Rows from block 2 of a small image classifier, named by matrix and row number. Rows with one number belong to one neuron. Each number is 128 + 32 x the weight over its row's rms, rounded and kept within 0 to 255. All counts start at 0.
After each neuron's rows are labels from the 100 images, of 14848, where the neuron reaches its highest value: "strongest on" is what is common among them. Only what is clearly more common there than usual is listed. The data: dead-leaves pictures: piles of overlapping shapes. In brackets: how many of the 100, against the usual share in percent.
# fc1: MLP up (model.blocks.2.mlp.fc1.weight, 256x64), inputs 0-63
# fc2: MLP down (model.blocks.2.mlp.fc2.weight, 64x256, transposed), outputs 0-63

fc1.224 [115 180  96 163  86 124 160 118 123  96 111 218 117 123 111 139 157 153 135 131 135 179 133 113 101 135 145  99  73 163 107  53 169 123 106 111 183 102  97 166 105 118 100 141 162 130 189 126 108 152 130 164  89 100 156 124 126 100 110  80 153 160 182 176]
fc2.224 [ 96  98  90 113 113 105  95 128 127 171 137 153 107 120 139 147  77 181 142 149 159  94 124 144 128 108 160 147 137 146  70 144 152 108 146 170  95  94 183 129 122 140 182 213 151 153 114 130  89 142 140 129  71  62 130  55 127 167 154 109 123 162 167  82]
strongest on: dark (33 vs 13.7)

fc1.84 [149  54  96 118 151 100 147 101 145 131  90 100  79 142 117 158 124 113 116  97  93 151 150 122 120 109 121 105 120  70 223 125 167 100  63 120 113 139 178 182 119 135 181 147 110  89  99 177  70 134 152 127 185 154 106 135 146  89 139 141 133 157 142 146]
fc2.84 [196 121 108 130  82 153  90 128 149 142  80 105 178 127 100 117 125 100 117 130 120 144 113 114 142 177 115 143 145 140   8 146  83 135 128 122 166 154 116 116 135 158 156 155 129 115 117 183 171 130 101  75 107 135 167 140  62 163 133  92 149  84 168  98]
strongest on: shaded (76 vs 50.2); grey (52 vs 14.4)

fc1.87 [127 159 147 170 131 170 133 207 169 134 133 112  72 135 180 133  82 101 151 128  68 123 118 132 129  82 169  94  90 130 139 115 145 138 112  77  95 109  49 144 141 106 115 160 171 130 136 105 155 165 158 114  90 128 163 128  91 174  65 157 147 167 120  91]
fc2.87 [123 136 131 152  78 153  83  90 141 118 108 144  95 101  98 152 164 170 112 156  61 159 176  84 151 131 147  93 103 105 128 104 132 113 143 156  49  50 144 138 186 129 114 113 112 149 130 144 149 171 109  88 137 157 148  60 100  78 166 153 108  97 152 133]
strongest on: vivid (85 vs 14.3)

fc1.138 [121 155 106 121 146 165 131 121 118 129 151 126 149  59 153 154  90  94 129 110 102 182 202 133 165 160 134 154 113 201  92  89 153 140 115  80 129 136  87 109 134 131 135  90 140 161 138 141 156 121  83 143  96 169 139 200 125 181  72  92 130  56 121 122]
fc2.138 [138 144 150 138  78 175 142 105  84 109 140 148  80  92 111  87 114 188 127 120  96 106 175 131 161 161 129  78 100 163 118 116  72 141 123 109 175  73  69 103 139 128 134  89 140 145 163  67 136 116 101 155 130 111 177 189  98 117 143 131 101  78  75 104]
strongest on: large pieces (72 vs 33.4); grey (39 vs 14.4)

fc1.234 [ 39 122 141 172 151 139 169 141 121  98  80 169 204 156 100  56 109 152 117 104 131 127 138 158 107 103 106 101  69 109 157  97 115  86 144 104 150 137 132 163  76 131 138 147 154 112  91  96 188 148 130 121 109 133 118 199 134 182 135 143 115 110 125 146]
fc2.234 [121  74 136 128 139 141  74  90  89 108 121 145  44 130 118 114 145 102 183 178 118 131 133 117 104 114 168 138  86 109 219 110 140 156  98 151  99  98 123  91  92 109  94 138 102 106 138  97 112 116 113 145 123 145 157  35 111 192 149 127 116 155 125  94]
strongest on: dark (33 vs 13.7)

fc1.97 [170 116 134 118 182 124 148 190  85 136 178 125 176 140 124 168 100  93 116 156 118 158 199 106 114 166 136 141 158  93 139 148 123 168 153 108 113 122 115 129 115 134 131 134 149 155  83  92  60 169  97  91 130 104 138 181 111 157 211 107  76 173 101 137]
fc2.97 [114 120 172  69 169 135 168 115 150  99 143 111 157 171 104 153  77 127 144 184 141 166 142 180 132 139  94 130 100 130  95 102 177 165 135 114 134 156  81 102 116 134 143 167 123  85 141 135  63 187 126 100 150 126 176  94  83 102 165 111  87 116  71 181]
strongest on: shaded (81 vs 50.2); cool (52 vs 14.5)

fc1.229 [150 117 147 157 123 167  96 201 124 145 131  57 111 147 156  99 175 199 171 136 113 100  91 115  90 139 147  75 161 106 129 109 114 133  96 166 168 121 134 139  93  86 110 122 191 141 132 152 103 119 125 127 102  74 140  91  70 123 106  92 148 174 154 183]
fc2.229 [135 125 130 126  92 129 148  68  97 130 178 132  76 135 133 110 144 106  95 159  82  78 149 149 132 124 138 110 181 102 135 117 124 173 105  99  93 101 174 105  76 127  94 117  85 129 150  83 165 170  55 145 153 164 195 118 120 120 116 150 140  68 197 151]
strongest on: shaded (83 vs 50.2); earthy (38 vs 14.4)

fc1.255 [128 147 193 215 171 111  81 128  99 182 138 119  81 123 177 115 184  89 115 165 190  64 108  96 144 140 107 163 165 144 180 140  97  75 128 139 132 110  99 131 159 147 150 125 110 146 109 148 117 101 140 149 107 143 159  91 118 106 139 111 125 141  98 187]
fc2.255 [117 157  98 149 127 102 169 177 147 128 172 112 110  74  94 147 103 125 132 173 108 235 122 130 120 168 181 139  94 104 186  92 159 122 102 109 127 133 141 139 123 153 107 124 151  68 153 132 145 151  71 116 120  98 106  79 189 158 109 141 139 120 171 170]
strongest on: grey (57 vs 14.4)

fc1.51 [ 91  88 106 114 162 153  90  77  99 101  85 124 155 183 154 143 128  58 130 175 152 143 155  92 155 156 143 154 100  67 107 157  92 154 124  98  99 129 130 160 157 130  85 130  68 120 117 162 134  90  93  94 164 146  83 146  92 159 104  88 139 187  90 141]
fc2.51 [122 157 135 119 164 168 131 100 177 125 130 105 136 113 143  45 124 137 110 107  68 137 141 126  94 147 159 144 143 167 173 141  79 105 114 204 142 113 177 151 137  94 131 109 218 121 158 117 137 106  55 136 146 136 195 100 154 140 149 160 116  89 125 150]
strongest on: grey (44 vs 14.4)

fc1.227 [108 144  95 189 145 140 143  93 150 133 139 165  90 136 188 143 133 131  61 100 115  99 152 135 113  85 110 179 141  18 132 129 149 101  98 156  95 144 109 150 105  63 123 132 162 133 128 178 155 143 123  96  95  58 119 143  84 135 107 114 155  90 125 145]
fc2.227 [120 106 155 114 156  93 117  96  89 111 135 107 134  97 177  94 144  90 191 114 163 110 131 161 139 115  70 103 110 157 162  88 150 180 118 134  70 135 135 110 103 149  80 125 125 140  86 139 124 129  71 150 112  78 118 180 142 150 171  87 126 193  78 197]
strongest on: grey (32 vs 14.4)

fc1.200 [166 132 113 148 133 179 106 157  75 119 130 124  45 139 139 146  72 132  84 148 128  93 180 119 107 134 106  61 125 152 107  89 125 106 147 108  99 102 111 181 143 107 114  90 139  94 158 148 169 132 151 115  78  75 105  84  79 153 115  85 173  91 148  84]
fc2.200 [153 107 180  93 130 183 121 127  96 131 116 170 147 106 136 132 111 129 143 121 103  84 155 153 191 112 105 152 129  77  85  88  85 156 140 149 170  75  85  93  97  75 125 144 108 109 127 104 171 179 163 141 181  76 113 177 139 116 143 160 181  83 143 160]
strongest on: vivid (57 vs 14.3)

fc1.163 [124 107  74 177 122 169 146  90 144 103 150 145 106 117 147 131 133 136 114 106  83 124 133  90 149 111 119 150 140 126 169 114 107 138  53 108  65 153 144 110 126  96  93 134 126 128 135 168 179 164 122  88 102 115  47 182 127 209 102 125  87 117 182 178]
fc2.163 [123 102 143 154 146 142 108 151 105 106 104 108 113  93 177  98 139  82 162 122 160 109 178 112 131 155  57  95 120 113 154 128  86 161 102 127  38 123 134 122 132 105 136 194 130 159 193 116 128  48 144 114 129  89 105 194 126 101 111 127 106 180 111 110]
strongest on: grey (47 vs 14.4)

fc1.70 [122 179 103 149 142 120 144 105 134 166 116 187  95  97  45 175  99 190 144 167  87 140 140 140 118 158 189 133 160 124  97 126 144 128 122 155 118 150 167 107 200 164 125 127  81 163 173 161 145 159 101 114 144 126 167 120 102 202 133 123 122 105 123  88]
fc2.70 [108  94  74  99 140  54 135 157  60  91 103 112 129 156 130 134 110 154  52 194 151 145 158 169 168 127 127  95 150  99 136 153 174 123 126 146 146 170 130 111 127 147 140  88 125 143 144 132 100  98 157 131 126 154 132 115 147  88 103 188  88 120 218 138]
strongest on: dark (47 vs 13.7)

fc1.106 [133 154 135 131 162 165 144 183 173 131 180 124  85 119 139  82 114 104 144 108 121  99 142 126 109 154 167 120 116 162 162 123 118 109  65 165 128 116 129  84 144  80 116 105 192  74 162 145 122 122 164 142 107 110 129 163  26 185 157 111 128 190 114 112]
fc2.106 [162  74 144  98 114 142 184  97 114 148 135 116 172 117 138  86 181 140 105 131 149 168  83  99 130 108 113 113 153 101 164 118  75 117 106 171 122  88 152 127 114  60 121 111 136 164  98 134 121 166  40 133 170 151 191 152 154 113 104 156 162  88  79 153]
strongest on: shaded (89 vs 50.2); dark (39 vs 13.7)

fc1.25 [175 197 165 139 146 102 129 136 116 135 110 137  95 143  74 161  99  95 150  84 167  79 146 167 119 101  93  86 114 108 113 121 145 163 159  76  96 174  92  39 118 193  83 111 117 153 118 119  85 151 111 113 104 135  93 106  73 150 137 141  94 120 140 119]
fc2.25 [142 101 151 152 182  61 140 184 123 129 182  89 114 121  74 112 152 148 126  77 206 121 115 174 176 163 156 129 101 113 136 159 112 163 152 133 110 126 174 128 174 130 136 129 117 153 131 130  97 123 103 128  32 137 141 105 128  84 126 167 147  86 131  85]
strongest on: dark (43 vs 13.7)

fc1.140 [142  96 102  51 125 125 131  98 123 123 114 149 121 149 133 131 160 123 122 128 120 186  93 108 150 134 104  35 133 181 118  37 157 171  86 120  88 195 138  78  79 129 150 148 124 112 148 149 127 168 122 137 172 116  81 105 133 152 143 148 158  83 139 123]
fc2.140 [129 137 138 126 122  77 131 114 142 154 126 125 125  68 140 108  79 142 194  82 116 154 156 114 108 142 154 114  52 106  86 139 170 134 185  44 109 109 105  77 124 154 128 196 153  75 142 134 153 117  96  91 113  85 179 130  81 150 132 128 143  94 132 114]
strongest on: vivid (39 vs 14.3)

fc1.103 [104 127 159 113  96 187 194 148 134 108 113 168 114  71 167 136  68 101 149  86 123 150 166 158 155 120 122 111  99 149 104  90 143 198 101 147 108 119 106 176 165 161  93 128 107 148 146 114 152 121 124 150  93  69 143 123 108 152  84  49  89 159 108 156]
fc2.103 [106  66 144 180 104 100 111 116 165 116 143 128  91 149 118 153  71 104 145 147 141 105  46 121 134 158 159 102 157  89 166 199 114 105 163 181  84 138 105 144 163  81 159 111 111  91 112  92 125 207 115 126 155 123 104 138 135 103 118 149 150  86 169 143]
strongest on: grey (37 vs 14.4)

fc1.18 [ 95 137 111  98 164 140  75 131  90 117 114 125  85 151 155 133 147  91 131 108 147  96  83 120 107 147  86  99 111 130 142  71 127  97  74  96 107 128  84 156 136 149 159  46 145  79 119  90 106 189 121  98  79  72 138 139 142  68 105  78 137 123 179 111]
fc2.18 [ 84 118 119 197 139 200 132  96 141 128  81  76 182 154 129  95 130  98 100 126 139 131 133 141 122  97 110 121 138 145 119 131  69 162 177  68  96 128 201 127  95  90 121 128 118 156 152 129 118 192 130 120 107 150 104  77 110 126 179 115  85 131 143 192]
strongest on: vivid (60 vs 14.3)

fc1.62 [151 172  97 138 154 109 188 126  60 132 177 124 132 163 114 163 134 178  94 166 104 211 155 155  98 178 136 121 136 143 142 149 106 158 113 125 129 114 142 146 141 171 125 159  92 123 117 189  35 111 140 124 121 159 106 153 162  98 136 163 119 137  87  80]
fc2.62 [129  75  96 133 119 136 222 126 102 124 114 117  87 154 122 161  96 125 196 159 101  70 137 129 153  43 112 102 113 111 189 121 166  98 155  66 100 187 138 164 102 146  67 133 171 105 106 104 152 130 139 102 136 147 133 123 118 148 100 127 117 140 131 139]
strongest on: dark (37 vs 13.7)

fc1.198 [125 116 128 142 151 112 156 195  96 105  91 206 108  95 163 150 123 119 177 111 150 160 129 124 187 102 122  78 146 105 149 103  77  63 139 172 139 149  95 200 151 165 121 165  91 175 152 121 159 131 172 100 112 113 126 158  73 152 125 144 107 107 102 143]
fc2.198 [121 125 174 125 115 132 153 113 118 134 143 107 126  74 113 154  84  79  94 124  96 100 105  84 198 184 156 204 154  90  71 154 151 176 189 156 108 127 120 118 137  71 149 118 143  72 141 109 114  75 112  90 118 171 145  93 129 115 127 151 174 105 135 138]
strongest on: grey (38 vs 14.4)

fc1.40 [ 98 127 131 122 160 119 102  78  95  97 171 135 114 166 160 168 127 103 118 129 140 138 150 137 107 105 123 124 122  37 151  83 100 118 125  87  70 147 126 113 160  86 120 146 197 101  72 133 179 157 144 166 103 112 172 157 118 107  96  88 113 191  92 182]
fc2.40 [128  72 130 135 169 112  78 113 108 129  67 111 109 118 146 118 164  95 185 155  98 140 122 153 138  98 140 108 117 124 146 106 218 176 150 122 100 104 149 158 154 114 133  99 147 101 117 150 117 112 107 209 129 103 121 165 118  67 132  62 136 209 106 124]
strongest on: large pieces (62 vs 33.4); vivid (55 vs 14.3)

fc1.67 [192 167 108 108 107 135 111 150 130  96 137 152  94 123  79  84  93  89 127 146 112 123 187  77 123 163 149 130 143 137  99 153  43  89 130 137 119 116 164 193 155 159 141  88 146 117 136  97 124 176 150 186 127 160 168 106 134  69 103 123  78 136 114 172]
fc2.67 [105 106 151 147 139  58 129 131 126 104 140  80 174 161 111 147  68 104 115 118 100 144 129 162 135 162 110  83 167 140 113 152 137 173  98 104 153  80 124  98  65  75 226 119 184 121 117  90 146 129 145 120  82 118 146 110 173 101 149 145 182 128 111 118]
strongest on: vivid (49 vs 14.3)